From a checkpoint of a small multi-label audio tagger: activation silu.
Rows from block 9, named by matrix and row number. Each number is 128 + 32 x the weight over its row's rms, rounded and kept within 0 to 255. All counts start at 0. Numbers have three digits each. After the name is the row's rms in percent of the matrix's.
# convs1: 3x3 conv, stride 2 (model.blocks.9.convs.1.weight, 160x160x3x3), inputs 72-83, a 3x3 kernel for each
convs1.7 102:166091153136159124127099124101154080114097159161145149162139137146097153103094129133137128121130134110112058191148142137172177062102057139128091084112129067129188150162109137107154113147104098116158137148178099101144196105110106122153097123161131080171116119117159112114194173150133130113127124150166112116145156139182129149
convs1.8 091:158141133082099125091067197108125149143089102152094169151092168163100184104108156122125118124144143179125131131137111133108136186072159136112103200140080139123216129148119133111174128102171137166135145099109108108120087170144109074173189120122113107162179177063157151121130166153178148124132120128118112065136132174042148116
convs1.9 096:149134174086103120151092107132128118151143112134077156131110143167094136167170117120170144117128139100089109086109178160055107142216165221161074127119101217105156145111133135140140144198076093143177185088081103169145161110106090215154208111070114142118095141167099079122112115164210165052107125118076137148092104112118113136
convs1.10 096:107146153168129135093122163117127180086111113239198084133182148166132100174052134112128168100115089145168142150143108099130134108158161106079122107196151097132171137144125134137099131152109082135130146116131103141127097191164148106090178103138106085105128136161141111117088136122205025148133130083129165123137059166103141138
convs1.11 133:112156106114056215086140130123140137114133128109138155128102137128251000132091144111131137117126105110113143159116108100133152127103130109102149175186024126107162119133139145140104112099163137160112137043193104153153116150122142120132099090155102144111125070177084148146158137087046084226157142094156132110097152143158120125
convs1.12 116:083197157146070151149085132077182162137125123101107156122079141118118116131137107126148137141109141141111116068151118160119109145107107123113122102198105126113106134168056124172123166133119157179094112130101123110195080151136147126135100177123150080153131108147167113090102121162114106150128164119145204112097100165114033186
convs1.13 106:134148103142145054098133168140161054121102131121116132041139166101126122081131165118109151097147139090197163073115173102138081099119172086104114133139171081140140120100113175160186128149160155116103118092135146117095131108118110219096107094110149112146114141144141139143172133093094108107117127119144126143082110140125142096
convs1.14 095:152111100090106111128169133157152160097073115099098109059144066137126138133118141118134104100112145115165119155120128139101108113128074147136122168128180114086127139155152124144110087121136163132137140112119088153125124143132124111112115118121124132231127169110111131167115095114166157135110101147113110145129154093090091064
convs1.15 093:154157147130102169130130077117125142153123107118133130133143093151112150081115169146123105112138118081143135089125092126117139173158155159145097119130157131108069122112154145096139149177117101157147134082177172186102147126117083114098153082123157133129125127128117163103119145146107042147131153106106159172119122104128178094
convs1.16 102:060162171077112126141091089102084099092192160107155073122132107105124123164134124122097165113156149208109049108119110136175175166140058144128103141094101097151141138105082149157115115162171131098180111189139109136113107114152158140085190089106115098101088124127135090192133147119114162157106109146098148121104190132135127109
convs1.17 092:128193170151168105171110120106171121104066125209193092197125157201154147127128136163159114105118127153138183109177099098110158126119166131208109140154123172099079145150154083104149144154101122107094094067111167149101112145133133139078169133125135161139174119105171072134196108122177161117128122107080125164115082108175192099
convs1.18 102:076014033136123136139158134112117110118120110098116131077093116120148098176139146159137139107187132116122118111116115129088133171125103147115131121154177114143124148123181093170135166159136108139107136142101118103117106118132170186211133126098117183090218191217136137115126142098123121159123106124044033033107129165118122151
convs1.19 103:149112108136092107154191109105135190124183126123137053128169176095162135135083102147176145171127150100127100125166156168102128051064141105085130110109134159164095168117188113107108140137116126085193148128104140119068162118096167097135116214098121112168108093118115121149079240152128222083160012136129099220118069116112118132
convs1.20 099:069174160120086104127112089149089146141145095116157112103113160127110147108144103131118165166132134136109117169134065124121158121140147163150209085106080152127120124107085130149092114130160161092145139123136109119136146127142117087102152141148161150109136149120120103088052229151170147112110105129147112114134137092137145119
convs1.21 122:093170096116151120174015157054041211131154099120172074127112091138108118142131099140145099149089143186002161112113114096155097121077193136109152147070099094208104132092108078144107112156114130167088094147158153094177106084196149089148154059166154075176094128116104164114104136149119109122154107127099154164106134133111096152
convs1.22 088:067156129156184125206106108143130143137084117159112129150121151144113129093123099134125180134133184165098080116056171125132061136156133202155040086097121123137191168123124174136156128152131086121125165155104112149123091212164177141194144089100154155152117090137087129144145113113149097096135187102149087152086133109067135134
convs1.23 094:099110159162099100127110184122154174131106099125183123118107140145154127135191082130110105129106118120156129162108174148171081151104115189124115104077176151093109097169138051178160165139128099155150145146147137101163132133155112096101141139131109098140121149153144112128143009130071255165157082110107147128113106174216069127
convs1.24 082:135106223113094117110126166168167151197122145132113121103093169148116146092120133177128123100134111103095139145125105140209108090136160181191153119086109111109155190185142130162126048091138146144192095162143131153099149087129156137142139093151134211131071113053119107136141074160168168136109162104131193135162134138082148120
convs1.25 123:115127090161121142126196125144161117077182083130100163152064151125149130114136115128124108127104171239055145087189127143109117011247084119074132121143163110119162092168148153105112157138141102190131114110093086240103098127182106135118211071089172079174106126096178126109140137112121158111148105121142175110119126128094163132
convs1.26 095:153117139095113125131149173123110125121121119139131114120106142113156120097121146091131116147103113139180179149126128067129050141136152154133152115089123124125130100061101117064117098140123184112169092125100142140215141177174131123120139139151151101115149123077153110143138120129151161141148086108154096113102081125136135122
convs1.27 084:150205143095073149195128090148160167175142115111128113126162142181119168155100117093154119126134128170100139122118145138161221144096132114158112116111137151132108142175165103137116163121089127157091123083159160132170078176187129052126168166129163112118101134090121181138112097117115189137124122149125136115139169175118126135
convs1.28 092:103072136141142127095119135156166132149113123153112127127137149147114195097099120123146119136148113132135125112123145127060121186108137072081142114126116191090124143162093112128130109105155134151111091102106175114120109124074143148186103060128123132147148195102099079112124179164145124139100176135119104144122117109153139144
convs1.29 097:199131145111118100118140184127113117126151166119143124145103119160091121120128155143108122111126111168145184031021148118128120221240184147177184078107065048064083087102118117124125121116158127075102092110136126161153140146119136188148123168129138119095114151137105133088135110109125108112157134127127141124141148117087160126
convs1.30 084:141137146096070135206158158181114125162141142151110130160167113073160126118142091155112097167107110151110155108107138086119084187093143129168130204086159134119138131120086047084151133124128135106126068107126125084129154157132181114180092153116130118117194102151169163200175108123120174097111116131151145134135117161182076149
convs1.31 111:162093110077145142081133136219131074141139099143171053083113158128097153119104151121155098124117120138138091082101172124126120164107139138109157129160087120090123099089128146151066054156161117102134064150111074130175143063118139137154142106140162117104151081126179133123117126112130120117096113118133109103099204103137158063
convs1.32 130:161103085132115151085137193238123066127069126100125102117104132138116146122094123118128121108150134093138135191111108107119105121142140148186127116072118117161153154117146109117164124132168158069141112173112150147154154126149104151160106105137148127110076164144160163076094125185099119134102132141129165129151151094092154167
convs1.33 081:166145104152156135118106121095123111190130130115132147129096174181115149093160134095142119123069174247177128082101100153139103108169144111088132048110148236148101135087132105108145126095093112138114159097183116142124148117124109097092164134137189095096118190155104101138122141143190139132108145105145107135116130184152103167
convs1.34 121:140134112159148090095148127152108095075152160146111116150154087146124112113080155118132129121119122118214020120087161110132107079046206131134083113111143139149127098163099155135084132125142065140122120126159159065178143095123101129135133156094101115173103069126163147090132127124132093138158120102106123111131079148127094193
convs1.35 109:146088103134071139128108134121150100168097109073174191134095134062176106087125147129158090111082167133147153125159187156051097127117129117119145147083180119156069115136164111110126194111103145150085104056183133104153140095094095148107139108122127109099123175113135145099161145080000150240127126110134134083120122132092117145
convs1.36 093:127105087091118132088114143122132138079200079151139131121087134125129128124146141155139099147118123095136149058203111162093150159145102156157074152151167092119106133061141116131102114132128084092104152065120115133113116170037137137083116142126162166085084147172160155079107141080126104128159114130158109120124184054121146119
convs1.37 088:150131158087099131077138090138122118120130097126145136126118117112166150175122137126105115126125114153113158164107102159123132168157140131112098142139181137113071107104093180149127147161129118101107136138162044124154153109089100142140191228131137160123102141146086138136137116127139177152117139123125158117175156164019088007
convs1.38 105:184150097112208216110108121136154187087090080150093173082145160148144139092119091174105127128125091148108094081083095083172160143128120116129133115132160112160181204129158105104105109113107135094140135189138127111133131129189150142071038084106132110129107080153130156097129139105126088145113156144183168138120155089140103164
convs1.39 080:154153120038098160133102151137111162137139109114099146130092154157149131194124176153153140156146189140075093061124150194130150057126138129153092154101131094115186148140156120092194122068134135146116144129114055089171164181163117102145084127092128090051069154146050145130129141116082098152152115082104076150199141057101142135
convs1.40 109:103148114156135132121155108143109147169137125192090114255092116128121138139128117192105144124124116136097123180126078168136160128140137121179136140123120166096114134174192079136145114124122137163052155156133144158104122141110151097087188091096092119115071175105144129156153072116099154130169006136108162179142162116159154103
convs1.41 086:118145114107131149089090147122139134123113151084108109132080138120134128069063204122123117100112136177255000135142114155103119166139151110082141143140127107137159076086145130147133232171073154104127100138137178213035130139131067113139104122121100130094138178142220168088130115133207138116153151103133127158185075085128150157
convs1.42 087:149082129145115098148123112081179149109111107152133168146097202114169153155130061105141118100167129096140155149093118126123181095192126094126112097153106128092085125109076083188163092090088126117142094220080126147173136139143133198128146073144158163099184126116133108065125129144138127125150143146119112156129077183202199170
convs1.43 091:161100102141124132135123079181141053086117153072168161155078204181136133113144112135152126052103096111129178065131119141094118146134149231063222115096085128129093185152162080063083149123120149106140159162139105126114151069101107108116139117174097106081100122114119110092119204137138101107118112131140058128130153054114107150
convs1.44 086:101163129189166150186089145144170104122149127171152146156162183099122154113162077173133132134135157142157130163097098149152093132188093106140108119083133139175143147148095108115118157104188134126119099147173085135139179113123157125175086123153128142121185155147116122047114150110144105141167141075140125117068142070128090160
convs1.45 093:131137121102133105160099118125117158081079058132135161075051065102101129175234164082088078156159149092007022110106126132174128102114114106095150151184127145133141101110123151182193084083087125141128179148110103088073133099131098170135171144107110144133170115163132077127127102112220126119125140141128150115148141155158132170
convs1.46 102:139174121100073126127147110151129141099134165070120139104120123169189109157113072126123157091109112088105093117117156102101092104147133107122118136139127182146167120139187102176145186092102152126152092123121127133150161127148103147120073092145093149088127111091139124101127115120028173139136110143131121155148117115113104133
convs1.47 093:103082136102151129074104184135157124101184090100157096090161184189096136167110115083138090122099131110160179120153134144156131093120107123121068186152139082145114097105104126069118178184163102147184154119154131084104160073102126135158171158101118131054198090170125173179125151118195181096134070093115045180151160099103086102
convs1.48 097:076104126155153161110134132121112099118135121094105124126101130142182196097078126134133109138103119192128155128123108059119147133099128082123128184150099122136140129111100202181199137090168130113143147103058122171103137134106188097110121125121091092126124103110139179104121171121135143149163144115112137129147148061145140146
convs1.49 109:114178054101033198086098145099081145108105140212158079134124120075152168156115120128125117170068106158159098104154231133138036079181102158150076168147105070111156089134163161115137100134161124175122135077187129111124079115131127119151151122139133169104154094115101101127118171106080139167185082111121125144145142155143112114
convs1.50 101:127119124139158128128149059129117112125103145137121085103114159130157098123233003131113118116167090041000255103150152154160132135107092097111138173141115091127077114116132133157129144086219096127133186128105087109157107132134151107111148084127117139118108158126109087174132117120146095125101144161142126107141134137130160080
convs1.51 085:028109139195169117070161075143136134142127145166128114132128188105083159154128157102180120128146104104055157057200107097030137169168141104112174162127150052177135121116099094123105175132170077191123079095082136139164108153130174188129133128134072122093143196110117129088136132096086189122129103158053173111089103097130143201
convs1.52 105:093193139101093139112127149121110116111171184155180118133103091116120147124169137116124132124156131147096111148063084162138147140105123147196129129066138108083095152142119139158089106111126075129178123111133102102156116117095128189141124115150137186084175149105136105138113100165175015078119251081123128111139092173132169091
convs1.53 088:140140109137134179113093097092132150116105143197083167102167120153118189181105115171107104132120125111155156166089086142143096135087143081172159138127128114230141170132116120099171172177118153093100068114139153147060124117143116174160147078132140169133195132116070142108119085130155093082112095096111139140158133168121110108
convs1.54 090:160115165128170129105150088102120155166171171097137123129214191104121121089100058097175134126110108147129153196164161073110109117098138155085153122122154124122092177129146114107109116109071119096139095116118132132102121044107125111130118135131140146116106105104087086152089167106140125085139124114151106167125081158095090113
convs1.55 107:163144159139165161133068096124116141121081140124145113091116138132146104106148096115164107133101115092109122127110111111142126111173118127155089122160143145073147116144164158105159104120101134170143108177142129158111097240172112055069092029142167129097152126128119093097160036083147173190103200113152127088102108116138146133
convs1.56 084:124169137110093134121066114096142123105119106118119147114123173087178159117159087103154116141108117127151153172153140192115099037122148195118085126162119081138152103113177178120119083144156130157092127086154091125162135097172068118107133149131145170185125126135106131128124086101080021077151224149098142123149173094184104148
convs1.57 090:178137045091112114147129102170148128108150115129094193120168114139135106198103156183116129142154102089138134098177147205129129144111150167104104097135137101152109116149084146112146108107136100097141240086166146145139177099112080135075125163181156084129131115112094163091102128136148091118083159130152129141161131157081152118
convs1.58 091:156138189130133067180089099133156127108148093111178125103193181098153128101142081064195113079094141167152109169155125085131143141136137209139134088113159255063089136171105093141110135085142116189108141151140154088162120176133133100089083146182116092111108123111174130146152104136102114138136157139181088158087095183130119120
convs1.59 093:096096127138159167097045143175237069108112164172075135134108074125141110124139116084117144111158133109103130166110158087198121081181133137133102169126135107112167094100083145108156113132134118158090112179115106129098127070157089089159162093121169203127078124086170124135127108189104094125139137137184082136151193190087146103
convs1.60 108:141123122092133170132066154116109121131156121102095183113155114176094131128057166145137149137164065106108143110123087080183188125109137155114136086054169075166127119156129107043198083042176114134131133073118051115134130111146155121109109087169132123147071208029070141106120125126130099145088153151116156088144060146128175129
convs1.61 090:136142155114156126132126092137145078111172143108094161103095105132117160136182105084130133129127098153184127109136100077136107150147137087104143120101072153165163128089134138123094129189109120076099059087169207141146169110062125137175114150162126134120125170142073088118148154091129155209109131114203134079105141136043129153
convs1.62 090:131128125117153134179105156116132158111103137131094107080116113112081151173178105143145133181069160127123175092120113136129105132161122137158120028065146146174162133103164091084142176162154137089111126133154116128094121152150225125075104113144148150158171090122104172175106187112191198132144071122113127090114130130153149156
convs1.63 118:105134112128106154134113130091153147134131140163091080126117140086138132188149070122117125128121145157122125112132146149067135117151107129126131171151088124092149115132138230090088214131072127142121153108165145111101118107135078163159152132076127145106105100195093078187125146128162158107147104123118128137168207026115094127
convs1.64 110:164236081146162046133113133080128098115016197140153141134124119144125129112126136120135102095126143125124155087170183111102152156104141172141171151132125128130133132123166121105159166121144172144086133071150139143105187123067109099163137128109111134160127133134115121108132099120116184131126142150090145149117090146153186175
convs1.65 098:083174108101184130133146083126117097161125063109147140094132109130146137162121100115104147133105075120107167096113095183124165125092157110121109134152150103139109096111121173116131188117139121099136128098082132113128131148100141177122157080088125148177207106153140091173148088145066129159109178136124158072091118220147150091
convs1.66 104:136155136087163109177104098105142132116118118164122096104136142104136137079097165116136133123117158124105150145157142105103128093103163112157139107102102225114067121137136142113083084061187155131082060102164094102157097139119151168130140089134121129117196093135106099081125121142150115122132136126176154150129094193137134087
convs1.67 087:162132145124190165089102083093117120112128148134125123143135121167129142135140100148156109087147130147146152095148088084126152174149129115139116091115151111043106118162039096121149098124127145080098092121158086120112126176123176134087171107130129099146105125153172146128118152129112113113151109122094130102125119130081096144
convs1.68 090:142117103109168157150124074100100200156222150052106142085153145113142124100152080139115097164141116122134148122195125120142146090049118118113113132114157157160149128134107095123136148148208130128089102133153149142137157121120077068194079124148111092166201122129132147210116113128072089121074128161139135144121148125105150116
convs1.69 091:156161132092102145071125173186115122147076127100144144170082096126174157089147097107173100131135150156076151145114084137118150175098095114109180143126155130174136142112122162089137074151167110127132147067090094132163118172140137059133096175082145137097075120147156135163112170129120096047138011096134126120157150090108137142
convs1.70 090:088125108169138135141093111133128102107090107078177211115125121139086118195108152144151109137139122096131111127166123095155091168170123139135130130132132115111039087125155128145077113126088104143101112140112143142082100119140141190138127133147100084108165138162119112088150114148140181133118092103131099162064185103109166159
convs1.71 093:073188147156135131109062106098147141125146109135127139172135111138125175206066052095080149163129096036140207154104076152147095130134108095145122107144152183134133108084119142122139050139224149110106162109141128152133118109155161122103115167149091176117203076137073142170161086140137143170075141137113138140071193131177100086
convs1.72 096:154139137095116146164078117128126125152123103124111141148103097166171156122118133154112139136100129077148107144137120179085085131191123158091116106202152115152146107110129123112155105128096171114108140105150090139098171125159085107164137148102127160179083128116194153085128136121068123165126065151166124125096143175103129107
convs1.73 105:078078210114133167165140131192185073110140100134132146183082155112113123111135146106087133150097101167149155165096127109137080090183138136099093116127115159096054158085129124151157151145105071105113135112087154192153113101169154125131140143130084128140088148128161083122072138130106150160119111135104170134156158128126160102
convs1.74 092:117139106157064106097104079145143135085125143102099115096129129153121104146137157125118106104128162152075128136115126133131118127171176113139141133149175092072017123122140124132150188149188130102107133137148249189193146129118146129172116146080134142113125093153085107038125115118170187164182149122146115121138173134103093068
convs1.75 103:074136206147108110095159124172075139079148123116160169128129132190098108143145101122165117143120084099172173184137098178112073109099179111105138120127120074158107146058123130128086130137133134076118151107087069158248089108129134147125159168148136109134110104113113149109079206128140226107154064129127179118107100145114109163
convs1.76 098:142157179078165130043108139187153076138165136122115158097146147135134129114117109086156154108111179074106162191127109162107103117155087145179144159130116075170086091149063160112115157149099143146135142178174128149120077172128124110159103141148186190120100110163150071159148128158117125154130095130134152154215141116109174112
convs1.77 097:156190154156094130143120090160115177121125132111092143119127148094109127134157142093140114095126112107139142131087136110118090082067134110205160135113097102122121110184093099157150157181185157178120099131111084099135103117163145125136167218154153124132133108143168167079136077111133113132141136138113114183120107084105114130
convs1.78 113:183117159079107176135139085097144125139089127158124159079102183126125128092162096131144081168142068158133098073215156127111126137113128147123130157117080094121158081182125172159120114134143165157125159116106093162174111104123173143128091167091117077145128197083176135096195093110090162130128126129161141070132017192106108139
convs1.79 123:143119122059208125102154119119137117128144144131139117113135134203029126100191101131125132123115111138120106127127125167117141110140142108142124169067145103128166109132135150113096147112134146106134002206113190106095112127134090117119106127134140142127076174094157121139139093127063185156140101135125116134178155073130170154
convs1.80 099:119112118134061133129095110108109119102143135165092095120111081141129099188000185115128118142064103000255000145089127143121121111117104109085163135142121123065133092107144151145084140167076122094126112122092145194118106101154206156134111163130131178157100098155106143108131143139114122112123145140115147099154131096139093151
convs1.81 127:109134122220139070146116144092136142155132100100133152161128114000141231171109105128109130156112133123121131133130146150119066133117130123114104080146196148140124132121139178135130113123139102140132214123039094142156141129143075158139163106130122130114225119123144154050113127143221141026139107133113148124087104163144110137
convs1.82 089:154162177176157126077155148089124144163105141140106149177176100111156199122120112158144170124090134136125131104134094121134173178116110162129113076165173098133131185144131121076081101127085097159097086122145157116127134108150085115144118136110124148114168079088129106165124145140108130119149110168087181131122167145143157115
convs1.83 116:105136126103122125188108109087164092162125122081132071161122106132137113156142140131141122123102164099099148087146167143141108106147105130123126144198112098144102115156136145146107188124113108146095126084124138104103094174127123051168088135079123135100102122148104145179126151157065151109083059177162109127106137133129114105
convs1.84 123:150067164130150126165170051146120069129046186119097190089117119132150105101142128146146095132121117171170058123102124154067161120177048153088084143138090086058246142104064114141160075085187140103123076126192171152065167061143130132133140154097130167128152119127116121142162088104120119128099151137101134145140121123165148125
convs1.85 097:114129133167179083103047149092130146161141160137152136097122102110112131106139074107098107119164121128115157111178162114012159158128126101134167118162115136151124140167189102121102125121105120166134168068105130112149145136166131101083123128126130140151057106114137157136093075109145166094153112131095171120147102157173109108
convs1.86 123:111138130141122138140117161129136133140151124126118130134108136066138154146141118110144122161087128160080142113111129197155105083144133127109142152160131128140157116121126125103192132147135126149131102110119149088160128156142105091128149095113138126123166147165137104098122141121128124143159094126132135105086118176108132161
convs1.87 109:107143119159138149129138147127144148157118139089128132134145112171031192097137112117126120101166106133145134148124118054137142114109119132148124104082112086108178118128099118066109095170129118122156187153066177115094100142153195122084110113143132125134124136134150101127142121130072105128108163127133136146138076084117165147
convs1.88 099:074082129211134099100147140132157152096134189120143067128102115091118126137112159147141089141159166082104188068201119103133092139101188106092145131092075129157109099164176075190139164125118121135169119106140188129157107139055133156159162160136117163127126121148146142087180085139173109152130153116093089185132127121179179099
convs1.89 114:143137127142108126147160116101116110126162132160137112113125125117056217126174080125107126172158120069121122136133106025110210124140156103144132169139152091090142121116123140165151118143107124131134159069042133130125111110151204125047077148157095138129206111156173146136122156119229112095114146126140149111104101128159124148
convs1.90 093:114179149150129117070073117134120136137115130125223152116156138171142091159121156125117134105121136139143129108124155099166105065120149120119151110158121149036053131121136083191131172114128143136114133200093118120108115111157102172148187124100144134130084141134190075137145108100129119116188127101161170099202116113144073131
convs1.91 092:089163118178126133083098096161172107131096138172152162157064142166129169124142124117171162146163103058049000198089095106125196194105079136117155156173122109121102166127157120081123163108144070183209139083094097084127157138145102139166084156133202114164104147118084174106092123191155148117112120166116134118172061133109174177
convs1.92 082:129149136070097122135148112144137129137141131119094081090133129146062124176137144106139138135113120124144127151125069187134202100054121140161160083089113108113178120174142076083156109129147102157114142174093139096142102091167152124170124185146119151147065110067138224180137089112182193165121119118160154156095135100102111117
convs1.93 092:125101160117180158111063133161121086136080118150106122039119128124148118121161127129164126093095105140135108161114099148100102089099112145111152120162117126159192141136084161071107122172133100137098123152089102144150068128173129168146138112078103103184119150151117085165110157099246135117158123131127105100187165137132138141
convs1.94 110:122109123116142100167151067150087095132130155120072167116106149143135106142174050168080116110125139134203053156129104138096073060081239117124082133161133066101207099063122105153144157137116124074138116118122119115189117106191120111094182189040123101140147117111136144120139086091127146151100125155076140165104096122121092180
convs1.95 088:182042050125109191097096135126143113164069173139138094103081154079145144114154122173096155162127150091107130104142210104143140162096143172181110138150163107141099112100168098141168097101140130087130054128196142144105132115183124140100110128126126079127140130079126125081163165133092180112123096133143040115078127141125179152
convs1.96 101:089178132153157100127137126133130157132130099113121138150113115141102156128126129129143107119129135096085154120076150102081142209129120036128088103089113103153116072098114076073114108127122081129184121136176165155188166211181131193159104136144125092106132112052140132075136158117119111166128172129130126132105128107111101120
convs1.97 103:149077103095143165116099130098124198159145064103071181114108131142129094156157058118140131125130126162092156125125109081147123136136089148126124114167141063108126115105139149158041154155053105152164143141058130146139144105105172123160114086150107139121057089195031084237136144103074091168084148162129169114121089177086109151
convs1.98 095:082097130131136168179098036159129154123093147175146103125099159137154094141124109188193098116108137088085140116121138175173090190190085179184245083138148083120134131197108055132168140107089128190108122149148194161076084180191122166127093089147148135182113111159103129153122064154083154150156147100131169071166138146147182112
convs1.99 092:176096120184084090114099127127107174144106080186083069120095116104177114164115075184095118123109092050195183133126136112121123122072139136175092137139153110086123184174103121140112087169189132132141166118098098120149140151097156115132208094078116092108128098125072168195154105116168148142086152167151129160085147107182125080
convs1.100 088:123136113125124114091100121152143135110153120098128185160145136126143108130155090145173091138133124093157158108147166158106118148087145092137223172098151068085194156164082103088169180122126141078101163088164120071178092082113060150156175167108105125130112085129112131149130155107131056153137172083107173149154084159078107166
convs1.101 116:154125117071157188128160092128129149125156069043122216147117116157112108000207171106151115118108117255000000128121125096115138166138131125151114134099135130188110129141127111093116196071107174121129048139114194078121146129114102116142112104151134149110106081139212142067160151100113130127159102090129127122104128118092166118
convs1.102 098:139105079161172072139132124105103076206078161191087125165097125138111080152126143089131117124117164089135131142087125138103082126121149160121152075129145175101056148131123078112240148086152088069145143145156116146073150131118162123089158138222121125134141161119091092162125136156149147102120126140168140077130101255091136097
convs1.103 117:121163146109114146122130090050148222134120132160088068178105092101133131150107123122173118125147097082072149135207103097071149199147113168116128079139141075144150103187118140107102136099108117170113169139095166151112140184109145144105089153127123119176151145090105105155122137118154109141128109111125091156137127128152135105
convs1.104 089:151115108156116108122096070125110125143153120155163089116179137084120074172109115185149080147143110110175158128156134168069118103107149155153135125131081153120170126178110100098081149157172114147082112125127140136106125121132228090171166115056109111088097071116159125216126131116141185124117151168136122163134102115176097115
convs1.105 084:136122098203122155113125131159157114145159120124178095109177119120109144165116166127124121142164114097129162126211146164131145073144137150173022085144140091138143046103131195145113167144099119124153167123103112087117092158147125127097134163134144118086093111140168146066162092147131142115113116134255087158076142151115128075
convs1.106 096:129076112175143143132138168135139135127045136147179062144062150166119100144144128102156143128155123155139122158167142099088121113167085153131137167142095131073175104134157179190064103095105117185187109126134133136071114185127149073145149102117149109090119169121137102126135135138095094102135214131148140097107142150137156124
convs1.107 114:112156154151095109151057149097139130112148108130145088132122105121131140119079192117161085119095161119096183103158102152114118150192063122113143126128121154142063113164105125111154109094157126151077093122158198135081096142146114120139085093215118150122114121141137140144129116139177127128125126112151125116127151086184148039
convs1.108 088:071106139126090106129130116096094155147107083129119136088101180115134132143127134116101074158111129168168183146196161162066131108070106135111154134133108089095160062109079111114109165103129098141064185090190077106138118123144127118097136161132080114155127103152170154149089211129150096107142104141145111119099082145094115139
convs1.109 113:111088141150142078137096132113100160129132113185158131129131096148093129072211085150144121135140123139109126112171139178096065091143132136111178158155123179117083137095147102224094107151130109111151107115162155166064148125132116109132121150147100136181232068160196102145139115110093131173117174122148100114088109182159156081
convs1.110 097:117113079148138170110178115124113152158086091148136131135100126135126172135135096156121144109118107117124118121122143146098138167111112140135121128150164151098142139131170135139157160156128119115148129102146111116078126111140095082083135186119117147124158157141108138094143168107136128206118019094138182117073110137123086145
convs1.111 096:155219067102131143109120149125117109109169157112115123021132196089136107169138154088145150149162100021123088115156166147081098061181163101058118189088125190180121053090200159128136134118097136117153152132117137157148121115155129150145095122115152166087143160132163122106114200167141098128118131103130101105116080113137141191
convs1.112 084:053084092186191118090148147202164081112104117191136122123186093138084168153098147179147152120097145095160203126134105131156142135114135147159137135139152054106156226160132101139126100083109102117103147147134089085158146104113150118120125165108138121155106150168096064099110083131101125148101170145083155095100124113159141125
convs1.113 100:117085141100153202145138126099115177153162125121152131097138160118163127101074146115137146127118097116146162106118092122173161118132108133108125095054087117193173101085142124144062105137108118107169130173161125140096168097125123060091093190133114158072126123109099107119094236106212191146149034078103138128101086129114138138
convs1.114 109:142126110139100157099114137093132132152175126071091180123141122168186070091107117131114131105113157130106138138118102101192103132104129128112124165164110149146100149124110086158128114023170133135125083142144128127131154132133152120049023117223129104126143207072158145094144163102131066172140147089131122108078150184086133169
convs1.115 111:133094095130137039117078089087143131108141120119161113151097108119136107111115106178149129158127101115081056169234204185139128103183126079133128131123180144086109121101136106154134121109165096163166156136143126119153142094124096141124101149097159117114124079151160146144121154154145128140103128125143118099162146176134072143
convs1.116 112:097162134141142086146087056121131135138081143059160131154096101112127118102156140068171124101145142124122085114173152187120089123164139123123107145119107244109096122084123179212045109185142125170128125185138169129077108156155136133092107156130139132129200063103184087148136088139107174137113109135107092156150104215119129127
convs1.117 109:099088169123161130087167113121145125102147120104116159124129096126115139130114136109132153115149132108141141150098064101172135107120154097132202128125116119140143122173052184138126151115119113129130163169080120117138106180113113062142138124155128148127086141195118101155144110102113105146129118123110106072167149090100104131
convs1.118 089:146145170095108128147124166059129123126130080053115137100054109070158113128152126125129109127122142137137150109088142125133099080111087110097152165120117128194138071097151092199130170151131111164079114142122071132095052154074129124104156178172108130156114126182157100118152128086067186138151060099128190098130131158112121098
convs1.119 104:162098118075134069158126179130124105103152145193152070067150148117132141167074113148157134126128121108149137113130140156133147218158043150122133105103129018200150166123151112066144121080101150160142138121190129116114100129124123075164104115177174134096163134118131195103104142090161116157076098160118146089225066099051112180
convs1.120 107:121116162162110140137142094144141106075137153151116152059097138142142107141083163132107075171103163045158098109167174129121103136143119066161195061155071095217082130091137153103106159116096158139105160129178114095142100123120112100128098150106105167133102161171082171094149173093162099156114130117145145134137135159160128150
convs1.121 101:122132123179119142109098131096150181119067107120140160147137129096119113098104126127123104172145156132104129178121127100105115128185140098075146105173122098131196100120144121148145091092145153149105113139189139123202087113139118090117133140077064097123104136108111114130096122121097193215135101130143159167068086138106152152
convs1.122 089:095064164135121108108106213109136116098165092149175092135149135154125133118113172145139131101126107174112133110125084117158161142141062144176096080134159090153100151061195091179111152137076118079171120198095172116093188150169150104084116201096081147105069074132127174110133192127104211168081050135082120170055195107114129118
convs1.123 104:116113132128136095116150058117101079145127128100107158104082127036159151058138162157094109134119102054125185151097094087128104128126149107193101139093194094188172143146107111114197134116173139115098110101124168137137121124123119078135114129141131154123113117110097188159131104159055189086140161145098132147080131121129104102
convs1.124 101:120099117095157087116160123097117168096121084112123109029148137112101191142176090089098128132139106101081145135154102131110166103061145128098158126146099115124101073099205170127132133164159151096159116158091129088106118113134171128083134147100177072158140139093085113180178137059165147128116150138125124117115096139107120114
convs1.125 083:071056145127171168106149097143109124132154148082176095117121125120088080138179145144143133142149115150147113080134140092160083211149146165123130067125146136127165179128133158133065154131101055084131126121153152093148184127131119106107089115146087108118143132114127130111108168151132173124111121128135085160112076117140178175
convs1.126 096:130120159117077077172128156107136156129179128108150103120141165108105138148106172122115119138145129155097114057142102114153083157120150143134111148097126134150138143108102156173104113113177100168132093092100156123159110101115206184121093122142124140161161170161142093126146160138080102075121134163153137121099160184151117112
convs1.127 101:138009147107154168110172073163147113174156049183095147112114108113140128128125138189077093092128157112167138123166111120089140140084105190171095122114143103092116170150139104098134139133167212109131088131096094130146153039103182178115135100174119058099191135187091136112171192080116108120139069151160178141128139102137134122
convs1.128 113:093104144114145113178098106107070168064172083095191107110162113136124142129154081106170117171080136182108120107134136147174152107051114109072161118183152049080189099115201136143085081155143100212103125144142146068110134084126126164108134143122099096165232112141110137122129109131158142112137100121118153089102096172121132202
convs1.129 109:107127147181102097152169098140105113125114123091125128103104143153142076116126136143125105110144153111137128132141129072102097118120123126120150163127117115168066123122149181123078113115179134115130166173113129138124129105134156190094062134184136130132132138122099174096154108113148162134091117161126122133152167127130104129